{
  "arch": "mlp_mixer",
  "parallel_block": false,
  "experts_per_token": 2,
  "patch_size": [4, 4],
  "residual_init": "none"
}
Rows from block 7 of a small image classifier, named by matrix and row number. Rows with one number within an expert belong to one neuron, the router's apart. Each number is 128 + 24 x the weight over its row's rms, rounded and kept within 0 to 255. All counts start at 0. After the name is the row's rms in percent of the matrix's.
Before each expert's rows are labels from the 100 images, of 14976, where the router gives the expert most weight on average: "responds to" is what is common among them; "place" is the part of the image that holds the peak. Only what is clearly more common there than usual is listed. The data: rendered made-up planets. In brackets: how many of the 100.
# router: router (model.blocks.7.mlp.router.weight, 8x160, trained with AdamW), inputs 0-79
# up: expert up (model.blocks.7.mlp.up, 8x160x160), inputs 0-79
# down: expert down (model.blocks.7.mlp.down, 8x160x160, transposed), outputs 0-79

# expert 2
responds to: lava world (99); half lit (86)
place: top centre (31)
router.2 088 [132 107 117 107 121 144 113 134 146 114 114 127 161 117 153 152 133 164 131 123  91 111  87  98 114 119  89  98 105 108 158 116 138 143 101 161 130 141 128 164 183 108 137 103 103 133 129 125 150 161 147  84  71 158 162 123 178 150 143 115 107 131  99 147 133 111 102 145 146 146 117 180  96 160 161 150 133 108 103 100]
up.0 111 [131 139  87 109 120 119 167 130 103 137  82 105  88 126 119 147 110  97 129 162 143 133 101  92 141 127 145 123 136 107 139 127 167  92 117  93 154 167 150 129 148 114 147 132 115 113 140  88 154 147 155 123 123 148 112 138 108 111 130 139 120 146 143 108 128 142  99 140 111 164 165 108 116 104 108 154 170  95 129 158]
down.0 105 [156 148 146 131 117 123 107 152 127 167 113 134 156 145 123 169 144 133 123 143 132 131 146 112  90 140 158 112  88 148 136 128 179 118 136 134 176 117 128  86 102 126 186 140 116 130  96 104  95 101 132 117 122 104 121 138 184 123  90  95 117 135  75 118 154 132 152 129  89  83 119 135 147 146 136 100 103 119 127  87]
up.1 090 [108 132 143 161 126 146 117 107 132 101 139 159 122 130 132  81 103 133 144 108 121 111 107 123 159  92 119  93 139 134 132 120 130 151 160 109 118 168 151 199  92 148 133 129 174 128  37 169 105 130 113  91 148 118 102 160 165 148 112 136 105 124  94 114 113 140 144 153 118 141 124 114 157 162 134 106 139 115 155 152]
down.1 081 [ 94  87 138  82 148 104 161 100 145 111 101 153 128  96 110 174 139 118 115 133 151 135 135 143 128 133 151 150 121 114 110 131 122 114 195 133 137  78 115 116 107 139 176 106 135  99 168 142 111 142 123 129 189 140 162 142 102 130 120 133 102 155 131 105 153 107  82 112 122 133 134 147 129 125 174 137 121 115  82 112]
up.2 104 [161 114 166 138 104 103 145  93 102 124 123 116 137  91 127 183 143  79 163 120 116 131 144 147 141 174 148 127 114 108 161 104 167 121 165 123 121 102 113 113  70 122 129 147 115 148 144 152 128 124 123 123 123 104  93 151 113  81 156 123 148 121 149 125 173 134 147 113 140 126 104 100 142 105  97 160 158 102  95 180]
down.2 109 [137 193 146 143 164 145 117 131 130 140 153 131 138 133 144 106 127  99 113 142 115 122 151 115 139 107 119  65 143  93 135 132  85 112 151 153 115 177 120 144 150 145 172 124 157 116 114 119 105 142 170 127 107 125 102 120  89 115 114 120 114 125 111 171 134 162 155 173  72 137 157 165 129 118 132 133 143 117 122 154]
up.3 111 [118 124 167 105 101 126 136 118 117 144 120 103 162  74 187 130  98 135 120 154 128 136 124 187  86 151 158 138 158 115 150 152 140 147 150 124 110 127 105 109  76 112 148 149 142 109  97 110 166 123 111  99  65 127 143 156 124  81 158  98 115 143  99 131 120 142 124 144 170 113 138 106 120 123 129 133 107  92 126 136]
down.3 105 [140 148 107 144 113 168 139 166 112 103 150 117  86 182  61 139 116  94 117 127 144 125 130 137 165 136 136 166 113 118 103 129 107 102 139 137 130 150 106 106 180 161 130 153 118 145 127 161  90 139 130 165 156  94  99  92  97 117 103 165 137 128 143  89 156 154 134 122 120 132 120 148 143 125  86 135 138 169 143 130]
up.4 111 [115  87 105 121 164 120 125 116 173 122 132 138 140 144 139 113 155 155  93 104 113 179 147 133 145 154 140 141 106 130 156 141 112 135  95 115 143 110 190 145 121 116 144 137 168 123 118 132  82 115 131 107 139 147 104 104 133 129 105 140  87 170 114 134 147  93 114 113 124 118 165 114 147 121 117 158 151  88 173 145]
down.4 112 [153 115 155 104 140 152 131 131 130  94 144  84  86 123 120 105 117 157 136 132 147 115 103 118 106 127 154 135 179 114 159 122 164 141 120 122  95 113 113 114 143 129 101 126 113 121 128 131 133 111 124 152  93 114 109  73 120 165 123 114 104 100 111 146 143 142 125 187 143 108  88 130 128  98 136 113 137 145 140 149]
up.5 109 [127 144 151 139 155 153  79 113 118 109 116  98 134  89 145 122 119 115 116 108 128 137  71 102 134  87 136 100 137 109 126 123 161 149  77 149 136 119 117 163 158  96 123  90 154 133 116 143 145 122 129  97 146 124 116 132  94 157  93 134 110  82 106 140 161 136 179 104 122  81  95 142 162 131 133 159 151 164 124 129]
down.5 111 [146 138 118 126 126 130 141 159  80 174 154 168 113 142 121 100 140 150 129 121 131 100 134 129 157 112  78 139 144 157 167 120 140  90  87 101 133 124 128 122  87  84 153 156 117 148 148 114 159 125  81 139 100 135 149 132 116 131 154 170 146 130 131 105  99 155 106 152 119 156 155 161 122 122 114 166 126  68 110 110]
up.6 109 [ 91  74 140 100 105 124  98 139 130 137 145 123 138 126 102 167 148 146  87 117 137 163 105  76 165 119 103  98 142 102 128  96 179 120 144 162 129 140 140 138 115 141 100  62 117 127 135 132 182 158 142  98 115 110 165 114 125 118 130 152 105 121 124 149 147  73 130 123 145 121 121  83 139 133 166 177 138  81  81 135]
down.6 116 [172 151 150 128 107 101  77 146 107 162 112 120 115  85 159 122 154 110 100 120  82 135  95 189 118  89 152 154 124 125 163 107 124 142 134 111 106 152 160 132 138 118 133  94 136 127 148 122 112 159 139 151 108 118 117 113 145 128 122 115 131 137 122 157 111 134  95 144 120 123 131 180 115  92 130 111 107 190 151 130]
up.7 104 [130 121 108 159 192 100 179 121 161 110 120 128 127 106 140 143 143 131 112 114 102 147  83 103 123 137 156 110 161 126 117 115 124 125 151 110 136 166 154 133 116 119 119 135 122 101 149 106 163 141 132  92 123 104 121 110 129 142 125  85 120 152 121 154 108 124 118 100 125 168  97 121 131 112 168 132 112 154 136 104]
down.7 100 [ 97 160 131 118 112 118 143 168  96 143 131 137 118 143 126 173 110 153 138 107 160 130 184 107 146 148  94 121  91 118 140 127 107 142  99 126 103 137 119 157 150 120 116 134 115 132 201 129 105  74  82 163 107 115 116 161 144 140  99 138 139 115 123  83 113  92 120 169 143 119 180 122 112 123  93 155 120 138 129 136]
up.8 111 [115 162 149 119 137 196 124 132 145 121 108  90 137  69  98 125  99 130 123 113 131  97  97 108 110 109 145 150 134 102 111 149  88 139 127  88 138 144 125 128 150 166 129 134 128  98 136 160 169 146 154 111 130 138 164 145 159 151 107 159 159  78 145 132 108 143  98 137 150 107 158 114 141 154 133 120 134  89 136 151]
down.8 123 [177 133 128 151 113  74 132 137 112 159 100 144 142 161 164 138 143 125 165 127  84 133 121 158 117 151 122 115 163 119 126 105 152 162  96 142 139 125 136 145 136 161 121 138 112 148 126 102 143 165  98 100 125 125 102 141 156  92  96 134 151 138 110 126 130  98 124 111 135 117 112 153 129 137 132 120 124 106 124 116]
up.9 076 [165 144 112 163  91 131 102 110 182 127 143  85  81 119  88 138 143 118  86 147 114 111 122  89 158 143 110 119 152  86  97 114 121 114 122 146 142 122 155 129 107 124 132  86 148 150 129 107 132 129 119 176 143 140 127 139 132 117 134 109 120 120 112 119 131  96 110 102 130 150 164 139 134 138 133 156 167 108 108 141]
down.9 081 [104 132  92 126 134 117  78 132 109 133 118 163 132 158 132 139 157 169 121 153 112 144 127 149 178 123 156 105  90 136 133 168 160 143 111 100 129 140 134 130 144 118 128 109 150 146 116 143 132 156 188  74 118 106 130 100 112 119 118 135 140 132 156 139 107 110 115 179 156  63 124  83 141 164 148 117 125 162 109 118]

# expert 5
responds to: rings (85)
place: top right (42)
router.5 053 [107 128 111 143 146 143  98 135 102 131 122 114 147 136 129 144  88 113 160 145 163 160  66 114 121 139 141 143 113 130  85 136 124 125 140 166 154 141 124 147 106 142 127 132 128 150 166 156  84 150 159 169 110 143 163 138 117 160 177 135 129 123 153 114 118 116 112 159 104 145 149 122  95 134 167 110 106 131 120 120]
up.0 111 [143 143 138  88 150 130 149 111 124 112 163 152 166 139 140 115 153 129 123 112 124 105 147 132 115 113 140 127 180 139 110 133 123 110 115 161 123  95  96 121 127  62 168 118  85 159  85  99 121 133 116 133  98 115 118 153 142 147  89 121  89 130 127 155 117  95 142 147 139  75 138 146 107 142  75 135 119 104 147 135]
down.0 111 [108 185 126 144 124 135 146 150 146  99 115 186  65 173 159 117 121 176 102 167 147 121 109 132 117 107 121 160 155 135  87 143 118 106  81 115  95 153 164 154 101  98 117 117  99 100 122 148 102  92 120 117 160 106 119 133 112 149 113 168 148 118 132 104 143 171 119 106 139  98 132 148 136 146 140 131 173 126  97 172]
up.1 100 [114 133 114  67 136  95 127  82 131 126 130  97 124 156  80  92 155 155 115 140 146 122 141  82 110 106 113 124 111 108 134 153 153 130  98 134 146 126 117 122 125 126 125 141  89 130 126 139 140 161  59 133 128 127 156 139 141 131  93 102  84 147 153 132 131 106  77 139 117 137 190 119 151 120 145 133 129 137  99  82]
down.1 098 [148 137 128 193 137 163 118 132 147 114 134 120 132 113 148 128 143 141  86 127 116 125 103 126 126 147 122 117 160 180 170 150 145  95 134 156 132  55 140 135 143 100 153  69 126 143 124  87 124 129 155 106 141 146 121 176 120 119 139 140 173 118 117 115 116 123 139 106 118  79  86 160 118 150 129 133 119 107 154 158]
up.2 116 [123 122 150 111  55 117 144 117 166 130  88 147 140 115 129 129 100 114 105 131 107 116 110 123 114 137 171 152 136 152  86 150 112 164 128  93 154 149 141 123 100 125 121 104 121  75 157 161 114 142 126 163 113 109 163 129 133 119 131 140 105 140  88 129 134 125 129 143 116 107 152 122 123 166 136 103 121 147 114 129]
down.2 108 [118 124 124 149 132 176 107 127 133 118 162 123 135 130 163 155 126 158 171 159  79 123 161 122 116  92 114 116 116 114  98 152 113 116 122 120 150 135 180  78 120 134 165 180 126 136 113 148 163 148 132 123 141 187 159 161 153  98 119 143 177 146  90 124 131 128 136 108 116 144 133 142 176 123 119 140 105 114 126 113]
up.3 108 [134 125 112 131  95 131 175 110 112 135 131 137 122 124 130 106 109 131  79  96 157 127 160 152 123 170 130  96  98 101 111  97 135  96 129 166 137 123  86  94 118 120 115 171 119 145 125 113 124 127  93 117 133 139 138 137 150 142 129 125 158 137 148 144 112 130 160 145 137  86  92 132 145 108 107 127 161 220 133 128]
down.3 111 [136 167 141 103 116 111 118 147 126 107 124 142 128 145 129 154 134 139  86 134 104 123 127 136 116 108 134  70 107 113  98 176 124  94 101 140 134 142 160 130 104 108  99 108  96 106 125 157 171  99 125 148 144 116 132 108 113 118  90 112 102 145 120 111  96 138 140 123 136 146 108 129 107 130  79 155 162  90 122 122]
up.4 108 [ 99  77 152 125 134 154 130 117  72 139  99 160  57  95 141 119 119 114 125 144 157 166 136 107 110 107 112 133 159 132 168 116 132 151 110 134 121 118 140  96 124 149 149  79 117 160 142 137 134 138 144 133 115 140 107 157 127  99 110 117 119  95 117  86 127 148 121 142 158 140 129  86  83 107  86 133 103 147 143 132]
down.4 107 [152 143 148 162 111  81  94 122 167 119 161 119 143 124 150 130 109 115 143  89 132  99  99 150  78 125 134 131 148 145 129 133  92 155 134 138 133 136 112 127 124 122  88 164 131  94 129 100 143 111 148 122 117 138 118 133 104 166 146 148 140 156 145 122 187 128  92 130 131 137 139 159 130 149 140 111 164 123 175 156]
up.5 101 [116 162 119 142 130 131 162 107 130 151  99  93 158 101 128 113 108 170  94 151 113 118 133  96 103 153 132 157 128 123 103 114 150 127 155 114 179 159 111 101  77 161 157 145 122 173 149 106 113 119 136 126 163 140 162  76 167 114 153 150 118 132 105 156 140 121 149 108 151 165 146 138 111  99  91 100 167 157 114  74]
down.5 104 [126 159 186 159 102 170 145 148 123 164 121 118 105 126 118 139 147  92 141 118  71 123 155 139 114 128  90 106 161 105  91 146  93 139 116 152 143 155 139 155 128 110 147 152  99 110 105 140 153 139 146 142 126 174 138 134 138 120 135 111 138 128 167 142 138 121 134 116 137 114  53 132 114 163 129 174 163 119 107 106]
up.6 104 [153 154 123 170 121  99 140 112 140 123 142 121 153 108  98 141 147 132 119  85 139 122 101 128 126  99 145 134 152 109 167 118  41  99 117 151 125 123 169  93 112 109 124 146 124 144 133 153 122 112 111 160 113 103 131 156 146 130  90 110 126 138 113 177  98 125 157 117 132 141 125 142 121 130 127 155 166 162 132 126]
down.6 097 [131  68 158 126 138 139 130 154 139 119 159 153  92 146 121 116 120 118 140 169 126 135 150 160  99 104  99 163  82 139  86 141 188  97 141 138 144  99  95  99 150 119 126 136 139 125 135  91 130 137  96 159 142 123 134 123 111 122 131 107 110 146 141 127 141 170  89 130 172  93 124  87 136 122 136 126 146 130 100 104]
up.7 107 [135 160 141 195 132 110 129 135 107 119 117 113 140 112 126 144 157 152  71 166 141 100  92 105 132 102 163  80 106 148 116 115 123 112 152 111 149  99 107 134 120 142 118 135 133  78 125  98 163  98 167 147 183 130 165 113 107 115  87 119 104 146  80 164 132 142 163 123 119  97 149 107 110 121 114 166 132 119 153 139]
down.7 102 [135 118 142  97 110 142 165 135 128 165 119 107  93 121 130 169 121 108 162  74 130 135 175 155  96 123 102 100  78 132 119 131 150  97 121 150 139 146 133 129 126 126 151 129 118 164 136 162  96 110  83 133 154 143  92 150 163 135 157 111 104 142 178 144 138 131 166 134 143 151 101 156 113 113 179 130 154  94 135 145]
up.8 109 [136 188 123  96 144 156 127 117  83 122 139 118 133 118 159  91 108 135  90 129 118 176 145 132 111  85 125 156 123 124 103 166  82 138 103 105 151 116  80 102 148 193 120 132 162 133 127 143 146 142 138 119 146 128 113 144 118  90 124 128  99 156  96 144 128 137 142 116 119 143 124  65 124  99 158 105 160 132 105 116]
down.8 117 [119 126 129 128 103 153 131 133  89 122  94 157 142 129 133 100 147 144 146 185 160  96 129 105 133  85 163 111 172  96 133 122 156  85 154 176 136 145 181 142 144  94 118 104 106 151 129 123 137 188 126 147  95 140 140 103 137 119 127  84 112 106 157 148 148 125 167 110 112 101 128 142 169 106 123 134 144 144 129 144]
up.9 102 [101 139 128 146 104 154  97 124 142  98 106 132 105  83 115 116 130 109  86 146 218 155 101 106 119  95 182 122 158 146 113 129 104 109 123 126 137 120 126 135 123 116 104 148 136 173 130 183 146  90 123 138 112 157 137 128 120 123 129  80 128 130 115 137 165 123 104 131 109 106 167 162 113  89 113 105 113 145 127 121]
down.9 096 [150 139 122 133 125 138 137 151 141 131 144  96 129 169 169  86  96  95 122 119  84  97 126 158 111 191 111 116 113 125 120 115  85 152 156  92 144 140 128 125  88 150 138 142 126 107 130 105 125  92 143 153 164 118 128 155 192  97 115 143 118 134 139 148 105 128 134 119 133 148 150 126 129 181 126 129 126 122 141 127]

# expert 7
responds to: half lit (100)
place: centre (51)
router.7 113 [127 166 105 118 154 166 169 164 109 145 170 109 175 109  74 149 140  92 162 129 131 140 145 115  95  78 163 106 146 129 146 145 141 122 133 151 126 117 109 139 103 152 132 118 148 158 122 100 142 143 128 128 100 121 129 116 106 127 153 138 134 134 135 147  95 150 140 142 153 158 111 119 122 137 126 131 116 118 126 142]
up.0 095 [159 114 132 124 150 133 136 101 142 134 169 100 156 132 142 146 117 122 124 126 133 119 150 114 157 134  78 105 140  92 152 122 155 175  95 172 151 113 131 149 131 136 136  95 128  88 141 124 119 138 186 118  73 136 140 121 115 121 120  82 142 120 134 174 144 137 124 174 117  98 134 125 129  76 141 143 132 114 113 166]
down.0 108 [137 137 139 128 121 140 127 114 172 114 100 125 165  75 110 110 130 118 131 113 159 107 153 117 104 128 128 130 112 126 141 127 112 134 131 124 148 152 102 117 125 105 121 183  95 166 178 149 121 108 151 141 136 107  76 105 164 116 137 148 149 153  61 103 136 166 116 131 137 140 114 177 151 162 122 105 149 164 153 142]
up.1 102 [143 108 129 152  79 106 118 156 115 146 124 129 148 166 162 128 142 102  98 129  76 147 148 105 114 116 136 126 177 126 108 132 161 143 152 137 132 139 144 136  99 136 140  94 132 130 181 148 141 100  80 100 120 146 145 120 148 112 164 102  86 112 146 132  88  68 126  81 100 153 136 143 123 108 170 162 104 121 153 152]
down.1 099 [117 115 138 125 126 124  75 137 129 119 137 122  94  97 123 107  99 178 117  77 173 104 124 104 133 177 145 146 140 136 175  95 125 142 117 124 105 122 136 145 137 104 115  74 128 123 158 149 131  85 130 141 125 112 121 133 151 146  74 138 127 172 134 104 116 115  83 157 128 138 142 135 122 134 159  96 138 193 112 170]
up.2 105 [135 181  96 158 140 175 120 105  68 122 140 140 142 117  96 132 112 113  83 148 181  92 132 142 158  94 125 121 103 116 108 128  81  89 126 170 125 158 132 150 133 155 104 161 116 154 150 117  84 125 146 158 124 146 118 111 156 123 144 120 162 102 155 102 125 147 126 115 137 126 112 118 104 182 120 124 152 121 137 119]
down.2 105 [135 118 119 121 100 149 147 148 134 159  99 136 129 149 153 127 105  98 185 161 148 152 109 126 132 170 130 160 124 112 152 127 141 122  80 115 138 116 146 107 111  91 129 129 136 124 104 134 136  74  98 115 131 147 124 137 106 102 158 101 121  99 148 103 172 169 123 149 112 140 115 110 124 126 138 139  97 134 157 183]
up.3 096 [185 138 173 152 170 115 139 138 109  62 116  89 184 123 117 112 175 112  90 130 146 111 162 123  92 108 144  71 135 135 123 146 151 121 117 137 151 127 112 140 129 128 121 147  96 118 151 165 115 119 117 130 137 144 142 125 124 114 139 138 105  82 109 133 104 133 132 123 143 163 111 111 144 135  99 149 140 125  99  98]
down.3 098 [ 90 140 110 122 103 110 119 113 112 157 103 108  89 155 150 121 129 126 141 155 142 126 119 137  94  65 114 155 148 148 133 154 149 105 110 134 121 131  95 148 146 118 143 112 175 142 132  69 155 124 108 143 133 109 127 164  91 119  90 127 173 172 158 108 122 159 141 136 134  90 153 132 145 111 191 119 124 136 171 126]
up.4 095 [145 124 102  71 179 117  83 116 166  96 108 108  95 131 139 154 112 113 145 204 116 125 119  98 138 121 124 155 119 143 125 153 112 159 153 144 152 136 115 130 114  87 120 122 136 148 129  89 119 131 157  79 122 123 150 122 131 126 135 134 141 163 158 151 128 105 112 176 118 167  77 133 107 178 156 119 135 158 115 102]
down.4 100 [133 103 153 103 105 120 152 140 121 149  88 155 162  67 104 125 153  98 129 106 117 149 132 127 127 143 129 113 163  96 142 101 166 109 133 123 140 164 145 134 131 120 108 123  90 138 134 133 131 121 129 110 153  58 174 157 158  83 122 127 121 147 129  96 134 134 100  82 138 101 176 120 103 149 108 118 114 101  97 119]
up.5 095 [145 123  54 118 101 141  81 144 132 109 130 138 142 121 171 176 148 143 105 133 108 116 111 135 117 108 128  88  84 112 130 179 150 111 149 157 131 116 136 151 157 131 135 156 122 145 163 123 115 148 129 150 146 115 177 104 129 145 170  87 108 133 101 115 115 120 142 130  97 140 114 132 168 127 125 115 159 152  93 113]
down.5 089 [118 130 126 119 127 168 165 120 104 156 148 122 110  80 103  75 131 139 148  99 170 135 133 128 162 135 135 182 151 138 151  88 124 144  83 148 135 125 173 133 104 114 161 132 121 141 139 154 111 130 134 130 126 121  89 132 112 134 116 199 144 125  71 168 123 127 130 133 144 134 156  98 136 153 149 108  88 129 177 142]
up.6 084 [116 170  92 150 166 164 143  99 109 127 154 113 133 144 130 115 117 136 104 129 134 124 155 109 143 164 131 103 116 156 168 162 138 138 120  86 111 109 108 138 134 117  96 125  94  92 150 130 123 128 122  84 149 126 128 143 115 121 121 102 142 102  85  96 138 106 144 136 148 125 164 131 114 166 122 145  96 116 162 174]
down.6 093 [128 129 123 109 113 138 134 103 150 143 110 122 120 102 156 110 140 100 110 118 130 121 147 157 133 113  78 102 126 103 137 119 113 121 141  84 126 144 127 133 124 156 139 149 148 149  97 120 131 113 109 186 144  96 122 126 131 104 182 165 141 133 114 120 127 128 152 148  75 112 124  96 140  87 103 125 134 163 150 128]
up.7 099 [115 124 104 107 158 133 112 137  99 132 133  79 110 149 139 142 154 125 123 125 146  97 150 102 100 110 145 185 114  94 109 106 143 129 116 121 146 137 108 145 138  71 119 174 135 130 141 151 144 161  93 129 141 105 103 121 137 106 104  96 112  84 106 133 120 129 115 183 147 121 103 104 111 138 125 140 174 113 119 175]
down.7 106 [142 151 154 110  99  86 186  91  73 127 108 126 114 132 126 132 103 113 104 108 141 150 111 142 131 147 114 107 120  90 136 144 115 153  99 127 125 116 138  74 140 127 132 169 161 103 108 133 108 113 101  90 113 132 130 117 141 161 124  95 140 122 128 115 116 140 166 150 152 141 134 123 107 107 106 159 106 108  77 119]
up.8 109 [154 117 113  96 131 138 154 100 126 115 111 117 107 126  79 126  82 112 136 131 172 141  69 121 128 144 105 123 178 164 141 147 132 134 137 151  82 159 154 134 128 154 107  93  97 145 122 117 158 118 139  59 151 172 144 138 120 153 131 148 121 132 116 138 119 111 124 153 114 168 101 111 130 134 136 135 200 118 145 120]
down.8 099 [130 157 134 111 129 133 134 127 132 139 127 154 121 141 132 109 149 178 132 151 116 139 181 113 176 102 109 137  99 161  79 135 117 110 140 166 116  89 105 120 114  29 146 126 126 129 158 125 168 146 111 137  92 146  88 114  92 134 155 119 171 157 132  93 106 153 138 143 129  63 135 111 142 122  95 103 107 118 153 154]
up.9 089 [166 160 145 135  81  97 128 184  87  96 134  96 118 126 136 143 135 145 170 164 101 163 145 118 112  86 128  98 135 162 100 123  98 108 168  92 115 133 163 139  97 125  94 175 184 104 143 132 162 148 127 152 143 124 144 142 120 137 138 109  70 133 130 133 139 144 113 125 169 106 132 113 158 121 144  93  99 136 121 121]
down.9 088 [128  82 149 136 125 114  89 139 146 154 111 131 129 151 144 120 163 127 112 106 170 137 130 186 181 123 179 184 137 109 141  70 169 148  79 143 140 130 138 106 131 153 141  87 119 147 155 108 100 106 143 151  83  90 156 116 123 106 114 107 118 149 152 135  96  74 151 113 129 131  77 141 131 149 125 142 186 118 182 121]

# expert 4
responds to: crescent (76); cracked ice world (32)
place: centre (43)
router.4 108 [133 102 118 152 126  94 120 126  93  96 129 100 103 154 125 137 119  99 170 141 120 112 123 119  79 162  82 111 165  74 123 124 146 129  86 107 128 132 124 127 150 158 140 124 121 156 108 128 115 128  76 156 164 142 139 119 146 165 155  95 106  85 134 172 171 115 160 151  95 125 130 145 131  89 154 167 128 132  83 113]
up.0 107 [129 148 148 128 146 138 132 120 111 160 136 151 123 119 139 146 135 131  97 171 140 161 139 133 135 163  76 120 138 148 138 149 129 104 135 108  92 112 146 138  85 108  98 165 123  99 141 118 135 118 126 131 132 143 121 175 136 148 133  95 146 124 125  65 106 168 132 115 109 131 173  97 153 153 161 121 106  91 139 118]
down.0 097 [169  92  95  84 143 126 156 141 121 103 121 150 163 138 106 147 107 112  98 134 133 109 144 152 110 134 177 113 140 129  88 111 118 156 140 129 133 138 102 107 131 161 130  87 135 163 149 156 125 119 133 110 177 138  94  99 161 128  98 193 143 128 127 149 129  88 112 125 160 101 118 153  92 119 100 122 139 235 110  97]
up.1 108 [145 126 131 132 126 126 168  70 122  97 115 147 111 170 176 159 101 162 111 124 143  99 112 104 135 179 113 131 114 109 113  84 124 152 129 139 162 129 112 163 140 147 156 125 114 101 138 154 122 144 129 175 122 137 136 115 101 172 148 100 147  95 134  95 121 158 170 119 106 116 162 133 125 145 135 133 138 106  98 156]
down.1 103 [152  96 156 147 168 102 134 162 128 123 132  87 135 143  96 138  63 114 122 156 112 132 120 114 119  95 124 118 130 124 127 115 109  91 163 117 135 123 159  98 141 116 118 139  85 177 167 133 150 128 109 106 162  85 132  94 125 131 130 135  95 128  80 160 146 115 148 166 123 195  89  95 145 125 150 208 117  87 136  92]
up.2 103 [134 132 133 129  99 110  95  78  98 158 126 110 169 117 127 122  87 143 112 108 112 182 113 118 140 110  92 127 156  86 127 131 138 114 162 163 101 114 144 168 155 129 135 122 134 128 162 148 146 133 162 147 157 145 136 133  96 126 180  90 166 133 117 144 136  84 125 109 116 126  52  91 142  61 143 150 136 103 120 161]
down.2 113 [152 116 118 115 118 191 180 145 119 101 119 151 108 137 139 160 162 124 146  92  94 143 164 157 140 153 132 112  92 114 126  99 143 160 102  98 164 148 109 126 105 129 128 150  99 134 141  95 110 116 104 160 146  72 106 123 118 126 100 151  91 118 155 100 122 125 134 110 122 145 196 112 112 137 125 139 116 104 130 121]
up.3 096 [101 126  95 120 120 121 119 101 123 173 133 115 139 144 114  95 161 175 137 105 115  84 100 116 104 121  95 145 141 148 112  93 133 159 104 125 133 120 169 145 127  90 142 114 122  84 103 112 154 123 101 136 174 132 154 113  92  91 143 150 138 109 155 144 124 148 151  83 100 122  97 110 149 132 129 160 140 125 122 151]
down.3 093 [142  93  99 131 138 153 160 118 144 106 120  93 100 138  81 149  89 133 119 141 137 171 149 111 129 122 145  59 164 140 128 160 152 104  87 159 135 110 147 133 127 129 132 126 143 115 142 124  86 156 138 118 180 130 132  92 106 164 138 130 111 152 136 111 132 154 114 149 125 132 138 142  98 139 179 109 160 113 148 148]
up.4 084 [132 121 168  95 136 137 113 192  90 122 126 144 130 133 116 118 158 177 110 118 105 115 132  48 149 126 104 148 126 129 138 168 143 137 135 137 102 179 124 137 124 114 141 134 158 129 118 140 109  84  96 117 139 107 120 109 148 114 149 113  95 136 136 148 144 157 157 135 148 162 124 135 120  92  82 120 131 108 101  89]
down.4 087 [127 114  97 145 156 155 136 108 143 125 169  74 123 147 168 177 108 195 152 132 151 150 105 193  98 116 134 155  64 137 139  94 117 114  98 137 163 145 127 156 169 136 158 132  93  99 120 149 146 128 142 163 107  90 119 118 115 168 108 132 130 106  93 132 126 118 109 144 109  98 110 161  98 119 127 173 105 144 140  83]
up.5 109 [102 129 140 107 139 148 219 125 158 116 123 110  92 125 154 138 137 126 108 145 111  97 133 135 148 139 115 135 157 132 142 101 120  90 118 120 111 141 124 108 109  52 137 108 167 100  96 120 116 125 146 131 144 141 142  94 139 116 107 147  99 134 145 147 138  94 111 139 154 196 143 155  96 134  69 114 126 145 132 111]
down.5 105 [138 129 130 174 145 108 104 117 159 160  93 179 140 111 149 118 163 155 129  88 105 109 130 124 110  97 150 158 136 125 137 111 128 112  90 131 119 151 173 124 135 167 138 140 119  83 147  77 125 135 114 107 118 157 126 130 116 142 124 145 155 129  94 136 122 110 103 114 162  97 110 168 143  89 177  93 137 112 132 164]
up.6 093 [ 96 136 159 107 125 124 138  84 153 148 117 122 162 127 112 111 133 136 112 123 125 134 127 153 103 156 125 126 124 144 103 103 120  96 109 139 104 130 129 104 164 129 102 177 132 113 133 112 111 113 143  90 133 124 120 146 121 117  68 126 166 104 152 148 163 147 128  94 124  86 134 173 163 126 101 148 131 183 160 155]
down.6 091 [110 127 126 128 115 108 138 166 108 141 178 121 175 137 129 172 159  90 127 154 101 141 122 110 131  91 142 111 111 116 149 152 156 134 131 135 143 162 104 140 127 133 186 125 100 101 125 131 137 119 136 180 138 143 100 153 169 117 115 132 134 122 129 136 156 137  97 145 124 145 123 105 106 121 128 134 120  81 141 138]
up.7 105 [ 71 150 140 111 126  78 121 101 131 113 102 109 123 157 132 155 135 102 113 191 105  94  88 181 137 120 129 137 150 159 120  94 118 129 147 164 133 124 101 133 128 104 116 142 125 126 133 145 187 124  95 141 102 133 129 124 133 120 138 109 132 122 129 104 106  79 132 135  74 145 156 157 117 105 126  84 130 136 138 188]
down.7 105 [163 109 106 137 189 158  98 150 135 114 100 145 123 146  97  97 125 153 137 119 105 163 148 134 144 144 129 128 115 134 153 144 147 157 124  86 112 138  96 132  75 129 114 118 124 153 128 118  79 105 158 112 138 122 128 117 187 130 106  77  92 108 121 113 126 125 111 109 170 121 128  95 132 151 142 164 114 133 120 103]
up.8 074 [123 108 102 127 104 133 154 112 126 157 126 130 155  95 118 106 110 102 100 139 148 161 109  96 184  81 133 106 113 138 128  88 158 133 169 108 140 102 106 130 166 102 125 121 199 136 104 106 133 120 156 109 135 141 160 173 125 114 127 114 129 131 124 119 140 128 134  79 140 116 147 116 116 129 116 120 119  98 101 173]
down.8 069 [162 134 129 123 131 146 147 144 152 144 130 112 119 187 131 148 124 129  77  98 142  78 133 161 164 145 148 172 122 156 114 150 103 134 134 128 122 121 173 109 146 151 147 145 108 134 136 141 116 154 120 166 116 136 114 151 130  93 140 136 111 145 105 101 100 146  66 165  98  94 111 122 140 104 142  87  95 153 171 136]
up.9 104 [129 112  76 129 129 141 125 104 142 138 119  67 111 107 125 150 154 117 127  91 188 112 103 138  69  90 164 139 126 124 104 106 119 182 183 148 148 122 117 171 138 114 111 135 122 141 149 136 124 137  66  95 156 134 132 139 144 164 185 134 139 141 119 147 117 131 147 173 105 129 163 109 151 124 123 140 129 120  92 104]
down.9 113 [144 131 150 100 123  86 143 157 169 110 134 100 107 146 133 108  74 183 155 130 136 104 138 152  59 137 107 117 116  84 161 105 153 108  98 107 124 151  95 135 128 148 156  95 121 109 149 144 114  97 106 101 154  90 130 145 115 139 149  86 141 127  89 135 117 141 124 128  98 143 127 111 129 143 110 182  99 149 163 135]